A small audio captioner, trained from scratch.
Training: muon at rate 0.0024, 11900 steps, batches of 128.
Rows from block 3 of the audio encoder of a small audio captioner, named by matrix and row number. Rows with one number within an expert belong to one neuron, the router's apart. Each number is 500 + 50 x the weight over its row's rms, rounded and kept within 0 to 999. All counts start at 0. Numbers have three digits each. After the name is the row's rms in percent of the matrix's.
Before each expert's rows are labels from the 100 clips, of 14976, where the router gives the expert most weight on average: "loudest band" is the band of the loudest frequency at the time of the peak; "peak on" is the class under the peak. Only what is clearly more common there than usual is listed. The data: songs of 200 made-up bird species, synthesised, often over outdoor noise.
# router: router (encoder.blocks.3.mlp.router.weight, 8x384, trained with AdamW), inputs 288-383
# up: expert up (encoder.blocks.3.mlp.up, 8x192x384), inputs 288-383
# down: expert down (encoder.blocks.3.mlp.down, 8x384x192, transposed), outputs 288-383

# expert 1
loudest band: 250 to 500 Hz; 500 to 1000 Hz
peak on: no call
router.1 086:515515438580482434541550543509480572512513479457474474424455469484507493435491519570510487669524446474533557508515488498477509499565540473499526437525493481417552556414477502404434530561438419533456440575629548477486544567444465444483509548524481488497488491570534491525454472496431541494
up.1 097:411456469516482486493469510459445428572538594569586473494545484494484536558469531444518587548498478478417506396508509448516487473421557541564444443563476531469514373513555481382492467494543550504445488495547499534546536526376572412494459440492497495536379503474472456516475583465450481484
down.1 099:503528531498504560448557539479513517466463462437526574579471464479463497527550484465534454423529598478416532483527480525558529516474440466507550576498463470482510622512409484446459473543508544514567479508445420479471505546621476544668409499605418547590533433473466489547532434553541493579
up.2 090:471461495490467518464443495471597444518598456496570538572472473536452509438629514472558517537468512501462535507430475453504451526432606483557490494495421535536586426468439503469515477494561498502527531436416560621473417524520449511529531452528535447475456493549563516566463579462399511439
down.2 099:440423417520454475481349459423535502511463431489494482537459448475422488517613567575536485539454499591456433565513490575471508449492495529429540461514413480537460507496549488594407542524479485550600610480560404470533539470519519440484433570484481471554622468506462485478487489492539493426
up.3 102:568513579427541422506517447458542471525534484490528462545485495512465583518487474502571546462512539413519456513514518578497481514525523434419447570462562565496540441551501427546491638496528470515523489446535550503450487349536509524372514526534491477514549522429423485493543396464528581515
down.3 113:481499475464478556529511601515507485489379554549526372532439421512513419406467527556588567524522514467535517507423505403547538482457518489529392471518476514534414503569459553554549462478440519440591460509472484468531444490513517527496433503503466470523502549494505510502502501550519492424
up.4 106:471509373517509515522515493467511491486512507496446427585445579580594519454494518477504501521501594530515491566503535503486539485501444474431464474587533529578405496506493505470468419424587519550486483487500494490486490567481597470428498575388419589436464540408587475577513481516551511474
down.4 113:526548402579526495494386518495524498504512541471418495537554513440428500582505511391452407513562582458473562495488597592480399554523405514599590478489515565484550514507438471518429496535489439433630426420563494513545539441443512464440454502527452537504516585548460433485466456529488515531
up.5 098:421412467405540520499522422395569482456547445523580537517431530426475552490452490515556550518600540526629538450495563533530490492556564449480526518519441540540425564500537482530496491544483449498458472513524555551481485464527468503548492535474498455469513433486529493471508490558430518525
down.5 097:546527499493502563428600564547579561548540516489476497516446453521517450501572542517519553599471551501437600516489460458527555558544501499524414569476530436473494485468462459493489552538551519394519580468464473474547492452502415479520398600412541471509524645533520532483500579457522522534
up.6 103:487475403530533471597500401479500500473476505466464492517595504484507481583475469492503559525502544449486431536457479518419522483568507477456587517414551410504534513469455573489504545536502541581455537468515479549433626582478492501527408445471478571502480434519600403460483449473562585492
down.6 105:544534516580527498506595474494541575503485477472461581521454467406465528558444494481517467480542529471470529447468430472623500407414515513516560485485492338537470490465469428512496423506523590471518476444496450487554377485514620503568508530494574423489576505468485421612483569480451458521
up.7 107:597409495538524542510532598461552516399488463395539450514488500550551422532531542535493596520479433417499551543521554452448451472475480477491550480531570451489454486499513441474506516539430578462471451457502463440474546456403409563530521496556538408496530426551476504418542580457435530526
down.7 102:563522513442501454456530436497438462578494438523435456526419586525433597481527516456521419515539526487479421551539488541469472556532559520483506452451555522431521470462550549530408473473565416480529525435455514509444617453581495456441442531466441557531455506424562503574609460460461581589
up.8 102:590533424424458469504487538483511497513529525526502561432522534510526507375441470487503498405471529545487548514515492515451487523543531521546460541530476543513463520520461453586455456496636472432434477563485564553458564437541566540450448520514409458558495520385459478439535579395411502589
down.8 101:584443433555449571500509496498539413556385435513496524580492413551507428522435461516530536451472503412374479512511529517559437530468553372501478672389496498526475489539496487504530556489489545460615534492468536398656510485522430516534474538493544487513551483434486504528435447589490577516
up.9 094:418506583533533559585488499565501530488530465479528524537549482548557476449580532480546505477588496554447453443466507522483489528569524489527476570603494459506556448515526514586559589500509417468477469437467489535467511513529514511476505530622535514482536471496538412548553433612460471538
down.9 097:531482507455543471366481412517508479498503633602518431479510498456421533440490484473527425492537427525522497593547492557476526458474476529514497576554470476534548539467498496508507581581540500523483541426457488488479651507538530479562540556491558513421523456497493508476478509465596490588
up.10 099:436485507482529487431557463575527552497467476503498600532532490535515459526538493567547539579492502528446498509412427447518495454514533420521403581429534454478475413490499498438509542458447538509482510570491551643445497463558387571496489525518468537525497551415522451550569501441509515462
down.10 101:485543428549484450570454518508536592497637518539487417485440447505477574475490427476469472599490542531528499575446568461560446502462549462412526433486534508498494515507519539491501470497462434442478491499507482430451576552446483490579479431509482403540537533501485561503633499437493481491
up.11 102:462401476552488547543541643555603469574443524574544548469463469412525596369511592427530576583479511489561395514489569536481485518491602586509487510561538465455519479479588572506472441531480512443538468486434544575529519412504493444495496501540557502507500488511423475540442496422379453581
down.11 098:461637461466569546520501455467486470504562474386512426529489553510519501561464466467520452474436467430484459480598501507526535471534430487594566496569546544517535457454505550566482544452560457450460427500545501427422509454486523474455582552480490481529473383511490427469532489467480554444
up.12 095:519513472489477462614466470479444498496398492450557501519550528471469529458476434523485526498431477432584518505427430460593459502450512497522552447620506438510450467604511462463578644508344516500478515498478522458445522584496523516505458457566551561491568581501408419533498546534451475510
down.12 099:470513400472599498461475515425430505393504482534505489463493578440490523341504467461487488538579510559513436564480395469517526536433475501461511474484493497535531460453567531505528571444416535533480596491564524487411545482535623416512507503532420583528490506450496484456474433588529493498
up.13 103:530407511453442501595541528496490525451576508513437474444503549598515424458502521490445570553450512528491475437548515537537461518532529458506474522472558444504432532529459491439569444497538480527474515536483492525488501501480520499542535481457389473452454617603572625498570531512475569470
down.13 099:494489515467456536481450554438558456568493541527521504534539506451473521549592560482501533378468547520450601406487519488524493568582349495458446460423493489560518554417534520488490584561572533523541576518518535510503488481465571485545506520436459540495563457510509438490520447401501584566
up.14 097:440490486362494502515411492468534560534506528443505490460504461545601459442503504501482506539515455468623538502503496402510388538602536445580374531442464523557411453534501497544478533532570501458397476524513590458445461505567448515407382528498385528479453600524537588470472608435539473562
down.14 094:624433535428517478528540527467454464468532493410488517554445507478521504505500569440541557570526511482579398535531505500479428475557449356507448525492527558562486496579470463497479419488447452469493516423499461548583540488452381551598569514572493458522516451468492504496525528539496459404
up.15 104:496529519533451605596478489585587496544542541476553471551508501527561543453559521581543489551535508467512502515557382445523432434478525486516570491474530451419490538444471501520437453520473460557548552544593468514532489528506452551548441471434572441550480475526482470480515562478521459473
down.15 103:546498484469575402531434509432571554515374487533489590356480500567443602506428518531515537517464470444516501454497477456571542496439529511436522484567492453545557489533518443529462527434519475500391511522540555479497538496465544598482604484502556543444566479507534513542458523500501474543
up.16 104:481463432469481437454421499420533563447584530511544437559468585430594573449448585501534497467562470513476557543411511430508445552515449435470497546451489526495530481500519477639421465521522508617514548521489474461590516541494556338424587530500491398525412440428512511481510577498484490614
down.16 102:505607481462465506497396540518464490460493464515461542552571506420618532423520565535473478457519517623439479402555480405471436535514455492531496429439494543414451546418557419467502470457487457503551578477416428474505473556514435422520564455420506480509463555449489453442489560480489467526
up.17 107:475520450523522477450487507505490434537500424511551598465538433481515441404466508486503584445508569585551476545585504398544522534537578491573424406440476556495502462515480545458447530563455593533462537522458464625498446558518516588514501383444503453492532499577448471507540588544462535479
down.17 108:519510433598508614454530493478499481412480473552480612460566506475504552471474518470447534495469459511484480516455459528610476533443490513542487486619511542412485468639508430469565537539479521500536484642462543590451501565552472510468569543521451478492443564480469465465525490555512404470
up.18 092:548565504504484544475510553433487461522541501484516498496483463514608464530605565394492562446531469499479465402426446489492484385517511507511484557515472540590507544527584517546514485439508459394509513435492536524541511524497447474472490519490456565485469508535555525451483513493528542482
down.18 100:509530587396488476574511553458502446544573490467539425490512484501469560538475567405515531472503497428483553445531439597467456540424417516576446498499569509452496475491510512577561543493555557445396405499457543448400423546493460579569496529551472476527445544527488531528439477545530453485
up.19 099:515525551493488360459446472380493468529465419500546421546455513462501503502469551514421540432415587555468497506529441472500501556525475498472446488381582518440529481508495509620550509422495457496572560535482537628529413450538519520485541497441480453490559463448510480523561482415490506476
down.19 101:523510496504448501460480572517565432480496548512499523499500547548491495544452617449454489546515496530626477523554526659597484589454534481561538419526500534557502453470532471462463497484487485504365461634452471531537457536484474548475501458550498484430490556561516568567484383519531488426
up.20 104:503517548485553611553468456496443475505557490548479429581493493461523532484599559498530475542519480467491461541484479524491489448426516454405575427412590561501544489426495513481496523484513506524579504482440488448491525569509483534440501454528539531538466569514522543519497524446475492483
down.20 105:520463500583453608465560473526610490526410462536551512457448539458564489586463550535489495425555420574502510445529451484436408498455465518446578511484480508566438501521588419502476501517485507503498549415497488559470542484448465513500447538457474476477507440544458574449513528482607583593
up.21 102:441512490478430495454489374464421568595535532499452483474428597535556493394527527560528491422539465482444514349561524566497533447510471472588564537574496441516481421487502544312560510553459525610553493525523560390536454548466551415499551464536472465551481536568517510544397558466503551517
down.21 096:537505522491531546467532532513507474509540533468550466573547484519475501543514538517623517517523630389432477527489455455524472492492410534517539618500570456495459562453532597581519515620465448470467615512585520536476464528499430515473491540487495376492555493533505509474519528495549474424
up.22 098:574456487507446558508479465470509459490466512540606503571491446487477517500496464555456488451560551480457468531481523424541571555429497381427565466488524474474503591482484517539485528485544511576474530502449424445448466503455450506496469442464450489399555515484462521464499497527590623465
down.22 095:526410524510504464621590474535477430541495462494471523394443559508500571482484491523499594406496583485491533534527551536439450456565535507448578428466444396474519467443513543493443469565615558448482456496492511455486541562488488502494544566448449553496512417435451471490496513431486516571

# expert 0
loudest band: 500 to 1000 Hz
peak on: steady whistle
router.0 098:538569475468511562547483501568517508425534569503471595410513457446420527398513449511550480451513544428641546506506452486584472505458520471594473478572470483471452442520499523496500539506456535405442471472517488491510460496574551490409468497616467453564534523517434479627412481517399479504
up.8 104:526529440454472546536533561461540499488543518561458485520517499555542549522545569477569562527617329412476441451478366454559479540465498482439576578433443412395534558567505486559528470517498513471424487479538346505496514410558451549513512574483559535551536488572507562427492606422525449528
down.8 101:517564480544463492511619597538555602405540559532496552482493414474470584474503566496513411498527549504471471473448470486514595419453498380518458497544526553581482429452552516571407460468549515462476486552458612449520507422520491587568433519494529512449491541582472533492560526569554589525
up.9 102:494471572538490478581474513520405484527501527510476534477475503498492411384487462426440540535485564384493516517525510478500483503436556550529407551449489493551499484482400514380551519543480524648432575520463509628462576429510531484529455451491498528528496457585661532556454454534491491367
down.9 103:426448512515446593569560428463554418492462667489523502563548400507477538541488488494484521495402527481529542465442488451510550578530498548603498462539458444449469459509460542495528477492514506418470439465468422462482475609537524497471460389445524464477501555523544503518450615584501480395
up.10 108:527531547439436536547503471421437447546453449430524607472511520620464506503458419460473491559563556520534428461487401499440461495540479567462522439474469521578466583564482544567460447547518498522453479508555559499524572636457523441502517494472477497579500479489460498491488443434544497507
down.10 106:485425573521528552487371506558509564544509458555441471493552526536574588481439565448548536569531511540488395453454519514467480573515516493568474478570480383518514522528434469535489491529487538504447561471508526571579466522458495496463455471488451526435497494487494435435517482493534510448
up.11 098:515498550504551446512501483571588519455504524515572508514526494445480600453526414550492463417521480503538513515451422619465487493494507549549476479435376493444448524503424534460488446505471463558537534508521523530528543474449476431511537483404443478461603454511470497495531511462640518563
down.11 097:476514520456522516528456500466416463513483593478462563529462476514510480530567541544572523533660575483517414411543502517488463513520470495520547495466459537524446498457398527587473522453464557457446566492570539459427535441558528377506509477496434503559521539510439513457521460500492497497
up.12 097:452465593413520415455572553466545461486542536473558530549452578475460479492416550482508556452448573592541469508512542452534500500440483505514520539505524542556513501485529594489583512426488494459552519383519530511519421515439378458472560517464492470466459468475447497485500462541551514473
down.12 101:435466464547465479490484495494581410481417300517528554437531474489543515499572466473504528452448497492489545489543509519473547444457463476510502549497402488513551466508448478526466494503438512538544498545527555492491562541518380529539544471553519512554474398558498512496512508449504489474
up.13 091:478561454457545441539596513499449498500519504411521487433660499482499556508533548523430502552474574464409472502454433455436466524439560456450420509429441437507529462459470470466440461531476464476498487507512525491592492372514536588454513567550488533577549507507412429494444539450506586510
down.13 099:528451498523489532527554566442603550474558430525484541445490489562475485550485500558495524479472521408459493555561514432490484460454503489446565445398570496399528510607498451516629447412501607614435552504444462401500518413487494506510489464447449427393538566558481469475550563569452545502
up.14 095:511487573499422529470547480512471464563457524448495408569479598504515515568443403530484486542389437518391408535580437509520460581419495535514514423477443486529517468493425528444471572514568513531559452546471532492473536489437531502500551587660492523607478615479388481493501490467520500538
down.14 097:485522441497477498481490511480539440515429371468495552409433465509423480514505519509508502489541464474506478449494546433426501480580463431459491470503545459498453458554509470464490493472510507505517549497489476495537471513572505490452506505459519507409528513404476574399526418591489500486
up.15 095:523538544562483370476557572500553528460541522507523517529442491456402473552502426475553461514538486509436546464480575443353508478518527428532515545437435511498548544476507387529608564502544538500531489490556485462605443459460384502527546584460397510479453430442494540475433502496448479518
down.15 093:507484471340499545499505423447583508487471517466512495549498538514506487580604571524573429486432498523499482464572520560523478490483485414504428529447587452665400516457513509576496480501520510562382466502397430458516389434476550491487470466556491433472403571486515484443485538449502527467
up.16 096:468453443455531443553448574508418457430502553512474494483506536504471462483561543502499489427400525466510546556495498520574526522444485541456503435505490488483383484412567559548511456448381470458613512484545489528469511509525539481454488409487420466538531550475537552425489523484513464479
down.16 091:517549524559501490530479406502559496469520443458533537477588627501455543428437446482500473532494473446518504531565552448521535520439559521458559529552469518477526455577585444430433558491472554599500483505580492575446528467424545449502465524554492437647505490560504560504500510485507563469
up.17 091:428478502481473436555500570500402432543518461572476580367458462540493478520476558583461442451458514557340547553552613481538564547489429450474523464451388502560428514504563465515490433564484470491448546462487530467472579461426500458606528477521454423448536568457495580570523458456579532417
down.17 099:368437533478518491443477450463540495560528510516541505580489496517478502461514529430453524525496526447597474574562468455627506516542541495450501431546513533549471524589524531486470474511554425389519647388489432466470461535562494532517394452436539562393538386476591502377469480498512487532
up.18 100:542523511492523612515553513501503555453365509520549598482402535550531467483500468488512516546487528419488483493555429556536426441539528445520480498453395400441529541499502448500572468423553508590475538529503502531491495462543532465495490459495487530477484508534429578530511654552481511490
down.18 101:484472497547511485568463542476530506457443457571478594444476464472434482487593598552474536525553551482403529486559490486440459465450440555514554489479498482528465408462626388485548446525470507506439519466495550480473509459619555484481414510488462471474417512469467445441516513507586581477
up.19 102:569501443544476521438471541488477515490431546492543352553493540463610524439519528439558503385574425388563477531488562523550423529450460533533426474551535417535503516371567556557489508464563542505462479485609409456509521412507539501494504502576500493575497504547486401552516418449520402521
down.19 099:514507479509513460452438543558515600459498565505368581559553511484420462595577478444464504543498465587481513415466467511483515483479523556426501594523463511536506514503532453526473486490456503448537431462489510436575517532461483464487537449464423532504549498498621554527502523417489558507
up.20 102:505520535519533542485425522420527482475545462531534506498462473469500530507490493481453451494452545464527600560508468486424499516481527520531435501581450482407512467415529566487441391526473391521454501560483520526567481454538458505496452442625634526483449444494517463518565534498594443492
down.20 101:455486517521570342427448506518586561458524452488516566529522437534496464522473599538516596485518537399436463476431419487539522543549519422431528548536477465450537451467449524520543507497453502460532441461520405505480500521590540507508498549526487585595498582481492452485465505504534451626
up.21 091:597533434554463597535457419564484498473500591587407504592529536571464478456483411458405541507476511516464527456444439592645515491534534576512449509490506522459438475546426485468543501497552488562590615646555469595462472580570606496438552520547507533595531475454556391601551490502434533397
down.21 091:534421457412457462496580478523555425463504457564584487456580497403553557553494441519477484553483555425491535374501435420591446505429467510580537504446481502608530491440483580437520381492484467602525530437418490567422519447508441537508494426401582508394486564482479450474389561504580518526
up.22 098:534396541596523601518537552425456453515545498517566405521522564532520503499519546430487372543472462445387480488460534449520450494560492495528560541477461455457498583429590515532372557498590446505518558615568467456492573547456573551547493508599476575510472366511471458498409535486527613583
down.22 101:490462472480610478461508512544477544550469467493487453531490504518470519489545452572560530482566504524488478614469531522442480470557475384583468533484576479530431482564476450554485585468506451441357521472475502455527569448431469491545550571560474408472524414435468536566611562406537495481
up.23 091:561481424567529574482461509569533439495484558532444466437454537460509527454480459586456492487500412472516484528549487556440479422444489437521494518575473461517388512624527423506519466468542454532446572577427478525471389506524527539455516425524531350556494541518450491575553509485576499529
down.23 092:473431527457499519609460428591553445518489559540455427510491439470519528503414410527451515450545472448459490528568536451607456474542547461471564430518533509538502488482521483438511489548546510413439501651478515441471539470478497397514521504531578543508471407584550521503451430499470434564
up.24 096:486598534538561461578526505502589503483545531439485470533429480451473448467570488487510582473572487519499450541486533541586594456494463500468537541398511563533555456522511501489439472535452404585426468414580437498506536484513423396525535571541411465422363485481512456536532583449453471482
down.24 092:463495444501503594478488509506573403498514504535474482508579478520584570495557508503461517492458374459483411536527517489567505549481503443567569422598450539487454492459442449486538472491449568540477503574529465540465542536522508460479548611541546436390542442561495413479490438471524503545
up.25 102:489490482458491479498532369529550527484580478462515424534474559487471471523481491470564535414517538507449574421537553559513480505577559466480479483465488554461506570519594528527505540430450513439469521531483482534523471529484474550462546517545531405515543600487521484486481516533545495525
down.25 099:526500421605597524531519460525573465556520437449531381541489588486581484540507442521559513549476610502522560479525436429514474448572485518609495486584433478504442454481496489464493382474427472472517591481579445437615455513561540511466556415534482479519478511501437551532492517488544527503
up.26 101:479442508374482431530480529515471465498450497545383599474534527447505462451499353499533513528597392512483479470499476508572549515545499623518502495579431470530482516515463550502460524454482552567491462541430554592498441486464506453525614472632438532490440522464370491515527519490478488543
down.26 097:524359468412448563494490538477512504543576467580483514556535533406488451501621504381520385516565489540438503523615507490533475434478475507542469515561527522492528428555503580527499514467495550562462507521537532483514471545478476547465573461512541447493501461575435497520385514562479594483
up.27 094:502497387496521570492492464536559563506497508488512507454635493523544519410426505456520477509485464539541421500524470524596523455479517464549449539529425451610483537544504467498522556457537374503552561503510492542477456502506413590547491533528461512464554434486510587477363559555600530529
down.27 091:532523579530525562620554552541486457531483534537507490428418506452469539499488561539500504559576531539549553441526477527403579391539528450566535530482489409478497506446527564493425403546435514446467487515505516491467469559435469502521504524444429514594510481442602458488445565396442582493
up.28 104:511431561420463486541560374526494492574587456470471553407518497481458488623446515519520546537470591455504593481504476525547515492550500528564508569430512473471387494454614574474462503518485540436501536493538547556430517514441541500532498504528545470535528469513586511482548482521402468553
down.28 103:413495486536549549467482547510573500482520414525441396505540536515519484538536456418435471446505513451421446494471459518578525557406487504524545489543487445366433559464474502465420525521488575521527503523510542521524562557484445446440415482503511481475396450555548595509466571502492534421
up.29 111:490570513485520490503474495522453565493605504408450492561550456553483483627526531551553546550548501448482566559512362485502510424485485380450529479480538498406481536534536523446499457555418510490492497437415490450403539504426549515508429489564467507521408500514454571388509568493554455411
down.29 107:559601450617430515582522572488534562489554538543477385498466461522435515509540509401502516543506530507545514509477542556519466475531493457462513543535509437517515438481475468537446447477513576504381554437482587477474476395542444517522586503494475515505540472528425500483520520466511530504

# expert 2
loudest band: 4000 to 8000 Hz; 2000 to 4000 Hz
peak on: no call
router.2 103:422372576404530555375453479474479456537487513483543465574468563486585484587491514481502557426465548575423415460431528523524449436462470494422523482444439497512527519430518513588493454499575574460471632573507559505512462466429496547554562455489514501426406513466463584473571577421588533449
up.8 102:452447481500537617527476447520440443598512478479486510520463503554482458462519476480500460411515574545450488493432443506477533562493537488524445545498486540444557513557624488543523531411564572407483443517472505483453476446520472576605460467560431481513362529555583499513608383544559484524
down.8 100:593487538499458571436460487564448541595539421448524536537510465469544432475503548456513469480503508400522439558475465416483507507567527590487527564492520536504464458491483644513480545528539545530485640477551503446485564517474564458542518538558473507540561506607536401436493472474478468519
up.9 092:544465570396395594481504493450538442485445481469489437486551512519408493539521545552539517490529488496506476516508565490567435525483480432462489496437416499484493534611437508532564526474489561537508541578517497550453495414520474537501609527491560564369412511519476554463451465460577460507
down.9 094:471504519524545442431486519348469444408587460459415479546511422526587498483414520508513381480525529455529494460436500584542471501599472464496428511491541529519506546501509508508505521459505479392498515488620451442573510579553526446561544504470534465442570554589504482416509558574472518481
up.10 100:492495543501461435520468527411477543487481477519508491476587537423479540539482555545492511634480445529459454420615513541464520592609552412526512439542434454472573564547473440502520430489486466615514495515496518461499498561521443519587420506473389541441460474466570479444507510496466467536
down.10 103:486494543540435539478484507496496569491501442459489528549498483479446600506467476511512448506486544452533525487456524548463468519618553448590508441472490376530483553554440495564472417498502485501569484460431481424440635349454423444383520479413524546575403529483490500411480469485490530420
up.11 103:471458514454469577545568564447498520447571470551495502523470461483481473562584565391527586405471462524483538491445446419405561562524512612512478563457548480522475512429497454520563578515536544503566511583496525513529542469515400538469442538449460461476601525465446635463420522571416519505
down.11 100:512545505465613489479533489480454509550510463505538437490457480575497515580476500528526419546468499478443504443439535497554489514465573443487518557542484475451552472468518556502507535560545477478527515438499483470434464481483464611547471483528383481434508511545565452439490541570506447558
up.12 117:552494492427502529531420511460589533570484498504529469521542541492466530522491433523471479521349466519452481514493508547572458508436540493493474574407503509630475474513485429487594484505426595539508530560441512455515483481526495516557499480514537518430522577443497535576498462434487373569
down.12 107:454431422560579436449527462523497490593521523533494509508547480559460438513548538530582472526418591525535510514459474567410541551494552515430544525593542441452529500484441511338522508457472526523454476525566456517439488486515415547501555463517504534548468443498405485508541557425407482552
up.13 096:480497503434544532458460558481519527468543440492613517514467561481563470415534496461515407473567585498433523419415561441455470563514502442515548495600487480516567513509553500530508488504518499566545468585488569396563493589482469529554504500451501474399476455552547490545501529509473419484
down.13 094:499495504439449529567474516440505464487471451458523546479505511463511559447569452441452520503508416473486501511469550486538378520536407437512551432577502414454440426491457561514558503483480480453613549520430371538500488428507649517474374573552491499456524431545477423544430571527486531481
up.14 101:453439529465427591439532507587513532471437466542506563554449504560512509575512504440532470468480489538465458435442486503492492476511482508487493591463577495467577599499420552455457526471496514514514477458469491511557460501501492467437488417543563449433577553484468462444467524545437465477
down.14 098:524554509575496497440491567497442419519498435530535492506493421455586515475574546416516430439445550515510544587529442476566503558450497465512466594472479449428557526428535514515518484501425506409558444498499519439520530482496483527483554569478439480619525416553489425561540555448537548517
up.15 099:485445535536470490516465521457494508404570614531516485491525607494532528479470529466417499462556531494536590572488420517553583572575482496485420510480496482432510443551462474537606430480449470439488489492423510582523428459550576441512536491586526470348531496486496458509588498492521512539
down.15 098:548356468526461477498448483459406515530527498428479424508554429580525524520447463498535500440617527502578476479432526462522448455577608552524368579509468498468446481511551496506485433408570439520570458494429512434525549447453402541425511541587558550519555532613513511511485451508369453482
up.16 101:507421452506531464507481488416552439423520485513492481567531548581534510557554558475490519537411444511525476549434455488548545466466455578542487501495505466568548485439513535524459587519485533451432482383480467498539459544477535428609545543530506486538470390457534520478561551449484577464
down.16 099:541548422489559458554442417494482530502423413485550478479526481481479594557477498463426476426563417501466565423437547495513490454484441417497540479537470505490553550577530432517474511525476509447563479541559505491620489440475470505551490540475487505539442463431543536531506529552490573519
up.17 103:561495542359593496466528490538577469527493412388465546543564522402496542482480456545466546406471463480523431451468524500485551479475465536477514452473475491510538476482580509561516458473529475363506555559543577499458512477452427454474549483435470484510509428465458460553462516379434457470
down.17 104:522609523532503446537505454494491508505450501537602416512467507473468520429447503553454554461515415518449579467493587442537491472468557426459463481514403503507486431566410558501480517481467481525642463507495467545507521549478554432516532496555539585449567501449475499419476474509422517463
up.18 110:437431520494464434416414545534383508491533478435459575442506472507440484540535505425461495497456517522484561437449520488544552438435441550488542561615377485595452533542502529509540471502529540448493416558488554488512473439497457547500502443567526560434374389483551535499559642472485532518
down.18 103:506462575556559481517475436520543478574455443516442538537451547519430502410482543455506622486412487572500510394413433358497556475425500519474547502507474538422519502512480508540553526491600540509505480498470457571442412524620528508486518496500507482583575490508550530500443555481523540488
up.19 099:541385507526520502513520444496492494525501565472480479485576541427483435483529478522452465617568561486446469470500574499463489497504441491506514458536521464512537537409526491554502472602521573446489566572452659556485454533506513496425507537425512520472388460488570499477441557536550559530
down.19 103:503514510433580514466549567523523589513543433470479461439504524478459539480494426426512487539452524464428596499537496481439525422540553578514488497553523597402566618390569500535586419408473508439509553593531596510590554462515501565516580474517501485570505570472525484498501479472426434496
up.20 097:360493451479483531481347493488470536500505535613447495506540460451501484449524467402538393464418598482532501557537441466588442555455491545437505538531471489515429589595478525494495471461490531606436480478497435532489487457539473515579494521583561550536463542422433540510550385523419536426
down.20 096:442570432575566488544552538430482535356539488540462621567458556448468570496589489534490593603477494536544565475481494536566509518461497471454483434542450444518529532442484494498454457504463475525531457536544420498489542449474440545448444466501517452431451497508586485484552473515542461561
up.21 103:549457561508486422529640465458531524490512529480383491552473542417436494496511489518460537536518467495505471520545526477431470534523515496437533546466542504460518499518473429542503523432547473410508445607546566370445573374526468504512599474409524510515505508490441402578502463412452564435
down.21 102:399558465516464534481348438542496424465494502496509478444482427524474444441469484551510548440554543533487557554514497510512500560496489522510525528536500493481594557519458500498423505359515435482590541480494475510475478528554504416454409528499515545512533505416500513588482571579457501518
up.22 099:550547581503523498557516505439527559512552448496478456459356566575532487455542429458541436503556496585455515488489461440473466421479465465437466489490514372523539614506476520516461512486510553461510530529493552480479555465424528455432541547461600503531467416572518560530579428501545446566
down.22 103:521446552603513525482470486485478510473435402468439608563498573416604444464493443545498591533488393458428504611518494563511580472513580491487595509610407521552413582521393434538524468551507496461500591508503442513426653508502619435379476434529529567489534481451499508505485518476531457530
up.23 095:483427459541460490503491457419488526626394521566563512521531511534570465494379487520493504457484449487519513493583508419471518584463482546512499460514453385503465530484532520495484441536557489515531533576545473476442428597521394490533483489439444517465456487554491468526464556503549517517
down.23 101:473486396459416490500519563558479442535523398464633585607460516539455449506612484481521546568363560511530497471477496649499357542515451445548521553537498494456497451503490524465450468532530490449599511511512541496561462514572464473525569494539485503540551563495523454497517508538595518506
up.24 090:468456562589511498500457490493449503558473364465495511435548464524496560456559573376459453520522501499422485474483499574490527406502549440460479563499534523441524445485528440427628575464399571529509440538489501539440525437455488431489669474487510483518431527527512470523421519475454546417
down.24 084:415565444489546594500497561432486474487528503504456463506468429543472580589470477577540494515514483397567449544460493515506560507472554505471438410547466443526522506431452493489520565512591525372500436523446519483589508501486467556437491529529611446427519516498395468445482576472513588466
up.25 104:492526418467469508518505498439568471545438495518558459416522650513489423562542583422485511594566500456466457505544337567494500474531562493563523574541404525476369513544400541490552466508483445484591544499511551478499485531528540448435476507473478421547553549529549444496505460450463464427
down.25 103:412414560550468499466545551458571436522459516460497515529515389547461449466439490490381487561451469558466503484452503471486496395435481427528469468456559535498474454557512493525447539606534561424485566449446462544500511474473520539493505500426458520468539498508445641578540544569557546452
up.26 096:478545527474503558444495471526503491457490576547573602544484471502510501462517610487536494514470491494501512520526402491464532484504527514519484523530573405399577569543547544462542450506424407525442526536445591520574480546548446515454530451433526452504508535373489431553554433583603480503
down.26 115:437394463509537462534548489504538545548500518488569538523517389484486519466482501487509534481402578560526523562431492485536513590486459543532512609467504445424460609479573471590568482486501524445392436420553545490518436448527616506457445543457505395438534453553527452553437509540513548548
up.27 098:572488494521509395448480423647597441517453513490475367554509480487569521514534479531478465419396516571586511426454534468469453420481469621564527471482424473478455486526547557545433501435524581525521416479507462489488589600554564421422576453448524548456430545365477457567509455504508426526
down.27 099:448460524438392502588464426402517486505559533470421595471530537410374470529460573529565466498493528486502549585537617471506522548526469518512500500523426533421426485511454566507489452458458506488494463409428448583543510373496456488525435383424440458430474462517474502439488469455526533496
up.28 106:483591449550414457447493417615464478527387510467543422541481438491503551543519426499521522552548479543525471428461497457571478481487543505647568401477497576410383463476393458518462578490452454462491588392505517509573504484566474574489411496516532448565566495568515481442527514510501517420
down.28 109:471421590431445515510551539579476545586496521463508549517525459433464510561568553569377565573472543559480461545486634447534414467423488512481503421536506514453509509584634458485515447453554473491456472518435486508484552591523544514511521482417456451493510462481516579479496504518559629513
up.29 102:410505540533421458553514512630478494514463401458305505503514589435539475574606515537555501463524509506492520478408497469527472553547474514410541549541447451540512459438571472341504517521565657463455604451505510556448481517529480557552514612436470544552499525573574492425580553485553535514
down.29 106:464434575474467536425527386547490579456456585592493497486519508512475533562579393438391472469542425477404487446461522510484464450572471600478522541370615536481498554499555515518526565463543492482561513451594482543560477535497510429602550540492501500394531494516498461537489435529467593490